A small image VAE, trained from scratch: decoder activation silu.
Rows from block 7 of the encoder, named by matrix and row number. Rows with one number belong to one neuron. Each number is 500 + 50 x the weight over its row's rms, rounded and kept within 0 to 999. All counts start at 0. Numbers have three digits each. After the name is the row's rms in percent of the matrix's.
# gate: MLP gate (encoder.blocks.7.mlp.gate.weight, 512x128), inputs 43-85
# fc1: MLP up (encoder.blocks.7.mlp.fc1.weight, 512x128), inputs 43-85
# fc2: MLP down (encoder.blocks.7.mlp.fc2.weight, 128x512, transposed), outputs 43-85
gate.246 106:423420437513487505509493587573517541427488490550588581465553438482578408565508503538536435510469439579572480515393410500555545541
gate.247 096:492459491397480454469526441585455574516501531498452435454459538472527612435442416552521554427534591507497520402509587559474503545
gate.248 085:512562608536437550393538484458514506436441505566473517370521527439515473473520496455433546523538487476505642563514415605454480514
gate.249 102:521473450475439551508571422550676445557523492527458501511515454491478427535550529441441627463568513423504526515442570486437504478
gate.250 101:543388416522482508481541491487500487468470516448476564511517516474505488531554524623538513452506494507449531476503515521493436475
gate.251 100:549499487469468533528495496522533490473528509525500528501393525517528438466475541553542462459382520514468518485474500589457491492
gate.252 095:525488500357468543483422464550554522502499532403446553552504523543521465581480484531581517532530516483425446513509403537610500536
gate.253 108:424564540559476460495498491464480529571472475550576600459471452508584562521583433609481440526518377557558519463496447487507561535
gate.254 102:492600499317462500490472471564595492527554575476466600500438419408557539534462542507468538571505473396521491546445468598526501546
gate.255 101:534388514474481505584575467532524495462585461512492488496523473420477492558478565388429588446432472541461502527490545522512565618
gate.256 192:537493488512563530442451403531526513596517436536531541387469535505504510503496480475425412614509513517468482444453515609484490536
gate.257 078:476581539496467444564557459475496474469455415554468546453496503493473523606475467442538646514475500440468594531451438507587527540
gate.258 111:458513476517502581519462640449559542560528387484524481407518484562510515549508436547425513544447440488534556468518487511505425518
gate.259 074:440575472461469577544525479408524459480390356461497508577554488476540497457509585523568522502546577542418514423534470549587540457
gate.260 089:486481578445414537479454569527556536535468401488523512478547557487565499579502507503486434430558491503587597494546456428506555429
gate.261 083:487447453492396376543543558455492516622509558516515463567514593400546564485501514559602500409481466549438520514436546545532500508
gate.262 091:447410547450413481554455451481571428502486441389512513400549538543438494549591532471590510493455427495373518414512488456481598457
gate.263 119:494426472530490520494548522448488514454473564526495486454474547523375555475474592566427444436467503455493447471457546523441529585
gate.264 101:437428558410527570512515495556504470504580509444561437476468478506569616489493536564458474509504591421416530507511494484610423453
gate.265 083:487527482610541545464527439479533413469536493512577534508471465468521523448435533530437455413575500575516539443498541529462467514
gate.266 097:608408509604502549564504573408471572515460466559500473559545436490492458456556488417545425435442508565579513561515439508452512533
gate.267 095:465511456512496511467626418410569509542518494526458532421478536539489490534592418474541592414474544564562517541437548526495426489
gate.268 095:538457536478437511544435592482565498524400588498479451491459481496508521471591437494523513499467523432474526521523497453536553494
gate.269 104:503473445465490558479633469489495532479520443475496532486478509502591480502482595450538462522477525472457517464406512467450421447
gate.270 087:453534522546548527442435523540549495496543514460534412430581554460447534544462518540454573396590472504493530465498498469522455536
gate.271 080:440471598464498563346442446529554485477431542515527525540521496534552530550551526454505408595467551442490477553588510475621475436
gate.272 100:507497515489473529493537518606487476466477536423518537540509416457476378524572585468513519531527480506566437521499509559428446492
gate.273 102:619413589482483585446486477598455471425453418479449499389486602533508509515552474424498543426535434516487507445459443549500519479
gate.274 095:507444434511512536501513479503399535471592557564514441438464442498578488469532464444522581457497597432458537546505369543499480469
gate.275 086:500415493554400487444489372425477382568494449450431509522482531512567477565548615526549439452513447488539544407508525566451540499
gate.276 092:566581467588533588503475472445516503563568506468572516477534551392509476564389470515538469437463582483401488463531464480470491592
gate.277 090:524427458498471497471519589441455521516519489475518594480491508542545519529490441599475565523455532508527539350502523504509491476
gate.278 079:522591454442504505450431523577527555503522583485512570517504486587527432408457465555436434546424440586505613586523557526481487478
gate.279 090:512558434490508461469470494560491458457525527480537577445619461505520508441479561466607407502574519511571579484519529580468531519
gate.280 088:468544440511494441536518494378491516477540550558488471519466508582460593443491446554483458484464466533528500454416501534486530618
gate.281 175:498409589466511454503586500566414566460591451486529496530455509558494487504553568494576500498504483502488500565428567522544527474
gate.282 119:476456535530491481408489494535515458458516525527478513458555470465551496601401516469553489579448462432547496553383506463479546560
gate.283 071:470481495557574563497442536578416503590490507454409470440484500497427497428513589520463448481437509432538490623489481472550508422
gate.284 071:456499414576458551552584505507488462602485471566498565475475533411531602491495470488446435505393508484562467505530542465467418526
gate.285 084:521490414489539495382505474479505516588563476471564528519462490496414444487477431600621493500470526527482477471446570550528517429
gate.286 098:544601506552518575508558508607510487481613548547557495487428495541480476452434456425493556488482445467503535404441480493452558478
gate.287 098:489481564448446438406484545563506513391472445621660481534493444437501444533511440497542600439491530556517536483463531571488525463
gate.288 086:522533452462571530437595567457509517429472481532440441501500463562481438512529535532514453555540533474480481510511518494564457519
gate.289 089:581510465520511585440495572609483500476519544432537568479422462513568430478552527566495460550536467496463534551523486449472480613
gate.290 099:506524519565415547525504426452536494513491488552514502510517502463507458519534576389470481410481530501417539391540543471511430483
gate.291 100:465564488545478510449483438578478518498489600581525561485492472644509399461461437623499416499485471501517504535520448489505453548
gate.292 084:546578399475536505638550485478531440546507475449506486505474477480458502392509542515510547417555454536549566489440595472423437515
gate.293 089:570477449485395452420504478561502509475493511473547479550452501482503458484533509528529514488472409509492534574605492534544442533
gate.294 081:520430485521500462423433514564554516512509450542407495472511524530362451498559502532564529517407533508530468457493604542511470499
gate.295 091:452525494446411569527585546529475445495458402456502463497509529426432496432513461483491515507451559517433587473525470580523397490
gate.296 097:496602430502522544398555464409493469536514441502515491464494518570509448481506459451501421536437558532462460539567500498550545460
gate.297 069:491467496538500445541440573454468428453487478488408477467430406520473482521445506480523535523475567513561590508523552458450475482
gate.298 086:531529440543487524476599464530475564499534473523483523435658489535421489456568529463475510493477434410510423451466528485475461490
gate.299 077:471508548461530482431511476497501456548467558531566500504488471467495492455524435540485567440529490394545471456551494474501462454
gate.300 093:481470463507452487584442501575551511530473532467425461620462521430480471553492545449428495450544422481499531537530529502446516505
gate.301 086:468493450540526451523458561452515483532565559542551514499466477549594501459483476532504489527542473415514543574486438536530449519
gate.302 084:531515548479566440501449591479556399514523406503491455507579475566501483521612490516435477496418524474584512514514451505397454456
gate.303 113:492554475358438518436540516544482589509514549455570491477486433433433483514452491482491485477492609452484536609500457504484490534
gate.304 099:398493419543592430561466465516540470521433490472476568403553476552567611500499513579545522496493600543479526481538535493514518555
gate.305 113:560435438614571613519505516462475525544594478466516510449498528600365518422468478438544509436435491412450518522430530422459554446
gate.306 097:540490540561546591420499493504471569507476554499459588503507572494499552420478492481467463433406548580499434584491559462594432485
gate.307 086:519477474485388485447570384453571413542527502474477487464585498501502547504513503430512498528474531484459574515545529470543590539
gate.308 099:518481542530464503479456517601600412454487500535614580484471437543510556536596411543513394525538488565582524449558509475507481483
gate.309 104:492416527441555474390509509514506509435521522397520545416564475485531610515639516518429606479503514449518535493490496538484445460
gate.310 134:483522562594530531582466519498487559610473481528442520562496484355544531475462541474486503508476435482458559461483429532439357466
gate.311 096:447516492482584434442528490477459460397492525551509572538541503524482519456516523553516471452537545533515561472553514546508454517
gate.312 082:401493503470410552549558418541513506551433468490459449497521492423513501479468535523534457549428485454440516536557518586562455429
gate.313 105:471436455398521452552485571465413612510581533585409537395419520582415417486487516506549508590422598571558522507493507556468512542
gate.314 101:517431491449409443444526459481535506545590539546544513527529541434532575542502564411497530526507393463525546462447491490448501504
gate.315 084:459514437448532503504614464509553535568508500512491588535493552536529474448535524523518477410534601503470489470423544456520438482
gate.316 087:532441573506509482440489509433492558484510481436471561462452511519506511517468629510586547421423559410434514533528452562439636435
gate.317 104:573508509514570476477460525570537413481527555468456568449506461598553502596538466525557479412540413497454525529540561501482562482
gate.318 123:515501512537475459510571466467495459489477404412600481545498463445472480580540531558538538544528371505471572534437521451565552467
gate.319 099:490466505492542556481392453492470420486488490375623494524599462509435531474527475460502464487557554606419482535457437500591540499
gate.320 078:531453523453490496540466448500495481485435466436421557477541543466463569409504505493547521483531545402524561568476512481508508512
gate.321 100:494455617465474505509457455478494460461558431587578502461492462535506534475432574494564580543471504490480563426482486490479411466
gate.322 079:489473562499560529460578528543556386525489530446544498434476502484481534502558385470618545431412487474520546580533493513510420483
gate.323 080:531487493377548476435461505489441383495483472466486463502507509579501554378511498542510590463434517502508502522571527579454532527
gate.324 087:414479509492531449491531489523554452447415504418503517522531554409522437456557509466542476438508476540485517464456592503488463503
gate.325 083:545445521505545476471493414499560554512481480505472469450551426599398456437554504479543545535488473482517576449528488408511582432
gate.326 084:519549403463604508445530498536422533470486627509525469483545484495422508458575494429540434472462448498401527538472418510512476539
gate.327 066:494531541487576549449512608508572489554540500398522475485519408454532545560602415531491518458407524496521488404464539556475441573
gate.328 139:569435484541594540477477420527503448460501490475441498420453405475462493548522521537451554403482561567421457515451479515455432512
gate.329 080:438436503400485580441394490540484475495512540404544489467503427461424452549412539565456530492492538534481483438565550514512570441
gate.330 099:410540531592532474556465412515542493569554459503507525482424435460581499509570515507462458447575532476546459573515422549470490424
gate.331 086:544477544488589511484470511498463528504559483647508567458586522459432480495507486468434514468597431425547528534442539540471493561
gate.332 081:574545532396510528437515540527501444501423526504407612509509517609458477496444451528419529543467572532483485445482526486440480484
gate.333 109:472566551464510478499575407492569463478458494415502523469453519412444476451539541488512498513472533508531585462472527526545528447
gate.334 071:504489464510468427511501515487524478544578477507487524501474489526507573515565507453543435419435565417536554417538604566416526541
gate.335 099:504585533362421484515540479536517452550574561475466535482544467518455588530491494523513528475511495349483510581419454589532418517
gate.336 088:516580526538487473427363506503479466492536490446515542514562449486431467542463413446520556509567534449535473583587520509493424529
fc1.246 090:533516494520563587546497449518521463412454540495563388455603516563443572503514444547499568504498466426478485527622444481572535440
fc1.247 090:441536541457486485513501416436482510425473553511466471412494523497434548428502478590517483483503525470536551496475498467553564451
fc1.248 096:441506440530390567488574498429576543478526443487551438422466527519477446517420465551454513487412452461508532431537494479597563454
fc1.249 099:532496453531559555446510551548499522552420500564595490484410496426600523503477472488457562447480470499390536531543399545553604454
fc1.250 097:512478496564429465511480508432553474477484527493517601471487516395463510503493378509545521441594460575547410406513535473461554479
fc1.251 095:444541499560470519416517454510553488487460563594511479508503428553557442485492476507410427520506510554505483511572432516595423494
fc1.252 097:491519489552497496494554424565498466537432447478473521508492419523536646581455490553409492592534509566545508494512489452433519525
fc1.253 093:364546495438516509479493432408479427467442480482562590437445433543488485515569459492490448536506488513502491520556594522515477466
fc1.254 086:528387534585494422557450542486517446538489469506545459540477621470493470518468465510545511516490391663471495445483507494538485368
fc1.255 094:446419513501446455536474444480474517547527489405389454509411552434511489497486483560609579497591493555410435500511531526531505516
fc1.256 126:535493447532554533438448376538522565574499435522533515395540513491486528511487491470449438588480522501461468434465513613459455553
fc1.257 099:463509537546533487408480412491617459505581459522556473536455503538442586515486571614466573464441452564441511524449522489544410505
fc1.258 109:458513498539469525457467387507592499445547441468503530526515457435479483484479526508496431460481515533476425549499504451576547558
fc1.259 120:523472560545479514490497446481524489612525448522467495518509426467467532561530540503597516509490521455402548450542501461500487458
fc1.260 076:520468445494509601442468522548397539419498583424492552512547548475515563518489623470555484529504478516459478508511543459611536460
fc1.261 099:460431541459469371485427457429496444506593492554585465560554508481439531500533584537490540433467528575510524477553546544483479575
fc1.262 084:413387524481428431502487583608403467483530488491559449483562524522519451494407579579505520546451440543458468432510519465516552555
fc1.263 095:448574462484537531437444509574400467552578439520533508512559453501495526531502396483479545559483453417553533556535517504526525447
fc1.264 081:577567494507540455630415397567435609587502523472531468540453403451524504497479560583557448519431456448533501515499488467546518494
fc1.265 093:497458461360506390449494600532491500479539500444456521459525477542572496549563481555516484463496568474520518503534554526474437522
fc1.266 097:509487396586554518490507460500431579400492502464481579471567534420519556450413568533510418451504481499491501561571452477528519573
fc1.267 082:481469448469488577420465444481548536489511456446440412472511421566431547572492511565519520528603418467515532467574477544591462538
fc1.268 078:558526524546431478409460519530526423584486465481490507440538611552529550379594519438473508510579441518487511478458439503465499390
fc1.269 086:577470522503442521520522516522597488523557516545506547436596549562461503447519523387428484493428493519517462432523460423468524477
fc1.270 112:518579480533493575476491582483421510502533490460499509538524448525434638432543483504423436406487440412422552439488423498440560472
fc1.271 107:536556598568438478527492538495509471420534498471458515568483546492571626488473499507481562407406436504549522432547504515534481515
fc1.272 081:569428572561534541472553549443455481489535516502485480458508509534484472460474505448484422475452590520438475493590558492477472522
fc1.273 070:571470425563494434518420444495470515467522447534413511506549595375460572506489491591389538507536447550508509492494533493603444477
fc1.274 080:530521570521501479483521507425483441498451416497496485490542461561520585612395548584483517486436455473480493514510504485515543403
fc1.275 085:439578452591489445522488458457462504570458486471481542538432494473525587458508432611510549525576506510532469464475508492519409565
fc1.276 104:462417435521441480473559497542452487495446605505524386539480433565449434470503491477443503571536457503522533503478465533478465475
fc1.277 078:487520555470537485443550495513459530498536510551508465424559523508447462412634403459580477512461525477591501561449446542449520573
fc1.278 109:508497498430448388487512494418485611470554459539488500433428494563480446400523569542492444521405465502422486466462514573439511502
fc1.279 093:512518497538525513508603420547513552548519430525452529659476533501501420476514474557485529549413490554475590418499550533582493535
fc1.280 104:490569479501490499556544549486515543484479504475496486536546497467384488487557530528463458489454560574452493417437429464529513543
fc1.281 131:495392556490448538551597477578403548546526526528479545511410515532455468506479536479569480513481443457507469535464616529506548498
fc1.282 083:540471515511532441429485572574428471557570501527533465473446504517428478485466475471519483413547513561417408559474522463492498428
fc1.283 087:421533490566467410526440544467498418459444544498568509457455556506560484580386597487500447464454504510534506534485473482477446405
fc1.284 097:618557428541510567595502476478480585516472499565475610433534483524528459530515477467396467520448516477551516503461481363575464501
fc1.285 082:438566486475522482523597492393526586448548470554464510511497429459506449522515445404458569583621543501498596535526493595520548455
fc1.286 089:491374527523537614467397461463507506424589455469496519527478471480491573512539494503551530463472578572487419534490463535587500535
fc1.287 116:524523419540470555437512446453510565429519575555575505588564433421435481405542451510457497486448554395498533527625551565482517517
fc1.288 110:502484479550538562496522463420491537501489565613537471523573453532492558509568631430434449484514506464471461596524538555554533530
fc1.289 111:486503490541520555583484491449583470618565471401522517497418513481400508528475471491539531489505562516428556448449540504518484463
fc1.290 099:484419477504530520512449475489492563546506533513524510498629460476493475458405592446592483462475512425428460502547525511589541469
fc1.291 102:398444484433450463451494524454482426531558555435496587465387527551535431448441501509524476494497554597472532523460554493489496652
fc1.292 082:522540506558478557457485507452573558484533526511490569571417525510401551544568464590546500465465574562519458532458540488451378548
fc1.293 103:486529512558570431461483547534430581577487498510549447531528541527497512536502370549557465415508417478443476497431484481495472504
fc1.294 115:515463412522422468398483469545395498555443477562527495539520634509511527489481466439520430556481484542545467498460503604503467493
fc1.295 085:438449504539542425421470468496556469625483540519527651485436487491561478467551452588551516603467522526596391550411480565522491436
fc1.296 087:561568431606468445527536432519438507525479531520466465567449470502459493492553413558547626431554567519493529469508485505512537532
fc1.297 097:482327492534544462519550501469473538481386525458426509457447527427458473494491505514466636595493506528428521492508530456565501415
fc1.298 103:532488467457520471525485455436475546564462500476517527496559549592402651439553529511472539455528525652490533448460483461528443496
fc1.299 091:418524438370568486489486521475461469559524548495530583451472487487506511506473448527464587602461614445431429524564468520442435500
fc1.300 090:515607391455479560528487480397504408454491505569513481438489534561580496483473520424470466543451515529492461510481543529514512571
fc1.301 086:493518631417561507485461470559420593510523468497556446496531537559473425509561479522510530507505583462506567523458388538537501546
fc1.302 083:465522535502493604534557520490513439540469518439469513491470469486544514546548574439444494523528488539508346525491555442484525558
fc1.303 069:517425506510495495497515508498472449436409470588510479509519492472465490534378442514447573602511528534565507502478548488463556510
fc1.304 086:595533549534422415530513445484421451487537571455481570535443544439527472549439587369436498439487504509503499491527424501439519483
fc1.305 113:449547572447394444475485596474567454502513428586420599517531549445544493561520483455448510546472475486466445462550576493553544506
fc1.306 087:550462570517554511459589541537498596455471480507571553445540546483410539504412446568498520477379418609412474525532470540551501477
fc1.307 084:481406501457384446534539511496496449408470504487483515415561495398554498444542487555425516510505556555552519464538425493487490504
fc1.308 094:514422452503466575542477531502610451373545409520490447577489406441473458515474526530485492541545499538517534568532506579432503512
fc1.309 075:586527442502502599528591467481551541511530528425394491502469514451417502430526550392475543449430550481511533490467558479446543520
fc1.310 132:485507518445589459362530476418482452421546520482573484478477557555518500526538403504557529454526543515546475583513477547573615524
fc1.311 116:426520506496437533444459531538527465513568550542519433452517430428468493545502537518628558533416441428468579518594536537561442513
fc1.312 107:516545526583632480542505426567477467435529552502477502487506535505542507478610526601492399438388497422528465512553499544503467503
fc1.313 095:536486468496481525518458555458577539494466519528432516510517530527543436572534527456457549531495464552641511524514462467519463495
fc1.314 118:462558477468397506496563389445565537473507561550529487509545514488439504592556479442434471537499583475482540495486424503480532430
fc1.315 092:451491545534452542481538458552521463368543596470508540552484476546474504430519494549450590490588476430571500461485454509581551533
fc1.316 094:481497375528470517551471493514543428477466587444581420527517464493497491487468493455383482527487501585411467533525431542562442479
fc1.317 114:553594518500564593518468409520578445547539408521482522479531562546545480496542518535442454492583494453483469431599529435520509486
fc1.318 068:506540547516431553580481546459464542506508478568408399562475473559474576434457436412476476547470611511580481543582460585545556482
fc1.319 134:521519554494512524430491511457509488528462497455522518479413504429502500511564472515507530556566528581544532496488445444540456494
fc1.320 088:501426575512485489543397484399447504508519515494513461513513584481518456479464530502420366531555498463506549523519482471440447500
fc1.321 092:467512506495532556547555486400598482560595548535505481497566510482485475530530461510577494395447619508558528420546508551473507536
fc1.322 097:531441436444482614450475442506576459503455535486497450455599502602469464559560426483408451489561520502512504507524451446553510528
fc1.323 108:478519463464497521469481579536486555475497543385504464527525527522513579486364523470505453533376427522490523514586517574439569502
fc1.324 087:547488479500489487436510509550510469559563401582512490470440544525577496587437580558491501605525410403480554395437523491480571477
fc1.325 089:534588444506543507477518575490477514478461512439506476566441466474512547445548447484485492544586539490438519525475409482488479402
fc1.326 117:531460532603477480560524541418535443513475477397571481517444458499505587493593485487428515623508524550517533457475586453559509470
fc1.327 094:513530458512520571447460420549497494469484496482575442421564500406497458555470488502483543470461581489429486483565604502573525574
fc1.328 068:498623474491497549509505457486525494516404505502462451666452440539446521465445549481531421633514585470584432439513498497567539452
fc1.329 089:514457452574517492507510582458571571441568528530533553485439514528595470473471507414429469515412510495470592502549472498474495453
fc1.330 105:538570459438546533549492465600497419408584472555509489528449467450475549430570522543432489475383476439528490425515497591476469547
fc1.331 102:392428450574552499525493468393504444461542414528435502451516488445496462536391506511441544530507492406529463546544533533443600504
fc1.332 095:445559512476499514519525527560403508492540472552494408537537486436476484368485549531513505536516518411444486485511375471518479523
fc1.333 094:601437525568521527546485471444579485498432535459486549555472494395506562516511531480558513418564499420392434503544476574549540465
fc1.334 104:484513520470499481516478431514507561466510618484560521530631516446423543504455489467479387523429486554478472562545553500532562535
fc1.335 101:412473512540441452456472621505503440528452482668519486481443501503408473490461455441537512481467471589484493487568419474571552487
fc1.336 113:536468569587589457440603460506517585430509436530560580487521466459449537444477538479552496495478512495527524424423545424554473515
fc2.246 101:498509566464513487538463463456515456588502552486533419447517502539468575490519436538497576544507450478476519373668523476483446456
fc2.247 095:513490528536534490524539434571471505456529440504559462454451601565433457536449453486474404516402483599500500381576511479501488488
fc2.248 111:502450497455419514450445443489521477472470630580517495422567410516532547459584447494422564479534502548566559531559488499529498437
fc2.249 104:490486530480419510415477487484596468458493446473408548471488526516538537408529460483486655488561548474504450544477475569511498367
fc2.250 084:385480505507535478532485498534517444459511517556539551490419527521559544437527555463417522463556480485445541529587518556493520578
fc2.251 097:538568423460466491486522395577460529475382513561541509405461588465492531386474526534485512525497503439442437456462475566372547447
fc2.252 097:515526462476455517523497493498569555582577428545456589545439476501405547562518452520523566486443537464541478537538510469545506560
fc2.253 088:469582565541521496566486416457532434467454516523536388527507396559513471460562406499437558464527519541518517489578459595563475438
fc2.254 130:585529417461494499480485565603615507485451485458590508442436435512539480516595450531511602497480524542522462526521532489515461453
fc2.255 091:414476515509617431485427543444429489608466452487478502588426598504473557488414537490540519513544555511544456573494533480605499521
fc2.256 111:466511346515515530556503514515516463415505482533487573518463505533449473500487446441570624438498486513511506570536478539485498462
fc2.257 080:526370558564508487529538520532492550535478499470402421565555501472549441460459509426480523468443408518407489506441452409549579487
fc2.258 126:517466483532506518495509479545518512477522463611490506547424496446536395480394543472574465500516489519559464479434498500510529527
fc2.259 114:489434491512493424489420516539497485490538485563470512441481564465534485602516523483443504469437431458503533467609558546572487506
fc2.260 088:590471460515509460527569496488590477633584440529469465539515481469497421450461526397405528382550448488582450558416533588459562519
fc2.261 103:525402489485500578570567452472554484538551460533491568560485511406483599493466547463522585507497453455540459566470500476505559436
fc2.262 113:585473510551473521462421468449540503451435453588489522375541554461512531620500576424509536406523472498485529580461430439484585487
fc2.263 120:503568561563553472424571470483536545433486504532532555504549527549454519438469391514438549494528396523554504490485416577421560508
fc2.264 071:535500480440462581472528590503445492543460523543509559582539554402489485474500513496491501439490450514450386485529579483486535437
fc2.265 091:531460505472605433525434417547401526433461497545542460540527432550572466412535578574441460568468585556401475498535464490509446391
fc2.266 101:511554469540526455434478480570463502431538471505434523418452636497512540507516545528481495527488495444420462444532473468527479520
fc2.267 100:464496537549418519473514433454553565527459497461512510474494399496497523531549508510504531428577542521500500556489565450430449504
fc2.268 093:494450421574498539468525490479551474571538459506496520485500479386497501424411504560562464507530501393547419519504580499480471471
fc2.269 086:505422510497515428477488410503580508458465459542562425442509523550544486476476406500513546523536477546520493439599474534545597485
fc2.270 092:500508496452505413515433504502478482443481496619523511617612484456540522479543468497461484440441506495571494461569496449472489535
fc2.271 087:483462504563509507446464449550443522485497482438512413479510436581451435507550548512512516529509618514448601479495494488526503511
fc2.272 100:444494555491430487515476537514507470394509544409464552575511467518499531430460493455528571473558458561491433509445507501437469570
fc2.273 091:575512528470545523517517508406531591562471543558428550444446457541494510552533392503471490479624440524571538553472503477460503490
fc2.274 087:446573487482497467454479528485459613503431422475464599455519522533515474482540588561482472509500472464528494497491529447487486494
fc2.275 093:488500384528458529566494593426571494548536532469530556490484586483493550537516478501559507492546495473563569539548516508514504553
fc2.276 095:460575489531501535506514656440472555533498392489536485551547548480594424487454538584525520392470475506537521533425491495566476481
fc2.277 091:467502550491501459601438527359589538609546461465589528505485498478487464508453551541554539476493411573536578399462611507481439456
fc2.278 093:511476545516528506536403615541499455538514471468453518526435557388460555562462506505547417472503523480566527532473497527581457537
fc2.279 104:521536516425533568529517519484551531378432578486584517449458453452454595563529403514468519549559517558512529543482544482526425516
fc2.280 089:491505569497467428431510455552444586484327537537527562477553527475515492457425436553448480484609440509490408547485447498443551554
fc2.281 093:507429413533524425458455475611551582583495610496438470447502512449488516520446499524481490514563529382523410531545473582451533511
fc2.282 069:475532520519485508448578451514468492471586464410516416502552485512550509531515571499537499423519504530382480516465530546534432606
fc2.283 096:452380453541440534513559434473552473425514436523539494542432595511510468454464561457469473432496570413509515505470535460448575524
fc2.284 108:522445505524478461450440459497410481519504522426566467570634465528476399423568518505478504500470485587435544495592435553422490561
fc2.285 083:560547463527484568427464524563499514380500491357439487437471413562438446492470462572468502617467521423517495461480574508546521546
fc2.286 105:469530531495442532567558532439484408522443431454518552486490557419551571435555511531489512600469558493533504427604562446569523530
fc2.287 102:529511479430426593404589520458525486499496561535654538432604432517440465434520499488540510480493554521515529594455576382511480501
fc2.288 104:598440500493531453516511499462523545521535354473468621587491519422504492558473485532504483461450513407506399515510466431466525518
fc2.289 116:522479468569530505397537499589480470480452485593468491553491494515547437409419497618494492467518571432519493605408460547495510442
fc2.290 096:474500554487482425490521362469491547534516502570522453534519412529586507489541442472528463475456578480568512535469494513467501506
fc2.291 121:520437507563543457554521580423488384547526421523533497539511553447485446526471546450452547569425450554455486450546446503515502553
fc2.292 093:486521414502575488518526542520534500526490419538449491503414493475506506528425473453434499487548453439451424411538536436511562473
fc2.293 110:423430460486513519455525455529476448510504528542536516488565503550514527385562547461416487478584459509469534468428493493457510517
fc2.294 100:401447399394521468477546468520492457525408496534446549453597516509628497457566565452474579475543402467568437528447507500474522547
fc2.295 079:600503429482564420556496537524352485475523436491549398474542528517517570577446552415554510500510423522426560505482478477513511479
fc2.296 097:481590445416473539482399685455494446435493455535554456445487479475451562645571497551577483555474511571436519565508503532468512537
fc2.297 101:529520475401486478496458468417503494441472531530620558471541413553567496491575446498554481508496558491473518545453485579399578471
fc2.298 093:510424480482496385512490495482489479437440485592471604478519581430518534492534500558471490516482462506578529530546524526480522440
fc2.299 118:486410470547469463465521504447580512483486462463461480521541486472532559530368464514469510512494452395520495382565594470478582485
fc2.300 092:506435585456497556520502572557523534506444464503560487413409506457479495518458504457558487555460439432523581526531579450456555579
fc2.301 101:471546515595536468558479467464448466535436515456480459470564473566578531481593509583463482458555487484486468580505526404573456527
fc2.302 101:505552537425512544514517468500557593522506496477575524449513466554506409512554437550565586495560492452598532545514488457434443434
fc2.303 086:541459490474555499541502453553460485505495490461433475506443563534559526569558524493442524486636426481407549425511483546562560516
fc2.304 098:465547501480443463500515461476541498449376524522574570489498485520580474538516510527441505461582605474513543495533611532398469533
fc2.305 098:451514493357500419384473548534516521494440562534495549477518401494644492477473602506473515470557510456573486522524500514461425532
fc2.306 076:419507554511494413441519354564449468514520440502518488497526523524477487496516521534514447543579512498561509495442593482475441552
fc2.307 121:394509490534633475461461556493463564476485539449526462518478432568494458479478561593467444461525531465509469493490524400485426486
fc2.308 080:439510567464521488540395462561541504529510497617488457526566495488521529566460435506486485542518474406491526488508480458474528518
fc2.309 085:517495564522557432526427540526400581502521450542461524464500486540527448420432431503477540495458584531444563450540531455605563533
fc2.310 092:478550573559475522515445568493592489526530496495582475466503500514517530549462537461447524543496497582420559530492516515517492555
fc2.311 101:440452556455545521431471426502503559425536457535529491512550496583536429501563467544416545511552504517568557442563442533452503491
fc2.312 092:580489495500508524486538406526621443493583518451590540515507430560515473528509473443481529603460593525579559456526425453528500489
fc2.313 087:481426528523524478521441448563474516530426523425393541460460434556465567485478536405482505497417484555466552510480576489491603541
fc2.314 124:468493563516528483493496494504433460573420482455459417541571547548535518391543452536453545468595415500425374517470525465546483529
fc2.315 093:474454472544444490461477523532445467461457477574503479446521495516460517579505621577485461565568531485482410521522542473435546537
fc2.316 119:514534412479491518503506464467580512440488557391495527438454482421536536522457478485487570548478525466525450559489449595425445534
fc2.317 079:512553482446466555405485557492542482419461403464551541428520512480440458517524520496453493460565527499532507506551558464526519514
fc2.318 212:530520439561491438436535427471480487458458431407574577555549427413467458550546550532480507565540376585458549525419599432533499493
fc2.319 101:527467542486448583451490565527535477463509518518460501550485490580474491462508494467489518500602535527438528558522497451530472470
fc2.320 113:481467471460570464477456539514427510537553496530431504588477441545499475514405455397444494451525466487477473429500514461492516427
fc2.321 097:477538444449526532450569562506552505430452485495449375457474522570544480557530480550422506620561440470469531421504530515486461581
fc2.322 098:622461438553608548426520396496429562455479467466494455463524562483572480471395478537431451533449505448537368513548440445561607506
fc2.323 102:479393500506536430523528473531468567458447495581484546498513534543567457546522540489447478534515516377494539482451476524440548531
fc2.324 109:509398576463536501413513587569540495547557559611556564404456527393525444534449585567575456504467513502420450586447473490484548445
fc2.325 113:557596496466446568551494506485491534514519471467503499444535382509483469521516425618525459471500445509572551552476474440558440456
fc2.326 100:588556489528528612493513536425548476484546502478516516430439529493456599570452441425525515455578497493484493529536508421506475369
fc2.327 093:529537383432457496510506478547429530555511483554481539620554516499404485489430499503512534497523435486563456519463469431510515467
fc2.328 180:590401555567570496528500489471427522492590440475473546442494433460510502507574481501386573425494519585384488540423484527488438484
fc2.329 099:533504502494449529467440495484545417461387492608545511440507486405486507513357515493531508454460509494529436499520466497492518546
fc2.330 082:396583518463479486572527527527549495541412524491529497450524529511578469620559463514547465526444557467547416522608527491481429473
fc2.331 091:555565536533519592469540534514487514468533517513458496448534601486472535472555528436514529483448421462369443585389620488521541397
fc2.332 096:531462561482585492545500529447461454522518455560390443567504531533517504488515487441477448516452440489496510505483416502405556430
fc2.333 083:535506443528563560428546489503486491532339525541537495392468526532488447608558522444469471562470587645555482593547588489395501505
fc2.334 099:539537509502502470540437551461474450441564547475403489470420468568533503451580538515550510522420591486512589457486447574465448507
fc2.335 135:557513475452469668475498537617543463506472485495561445494514458478548419482549454474523526467466539525497448496555585518564452491
fc2.336 097:458475511516363432488456519620535466506509415508411493590530508533521443392475476448489502441476436523430516544489450510502554472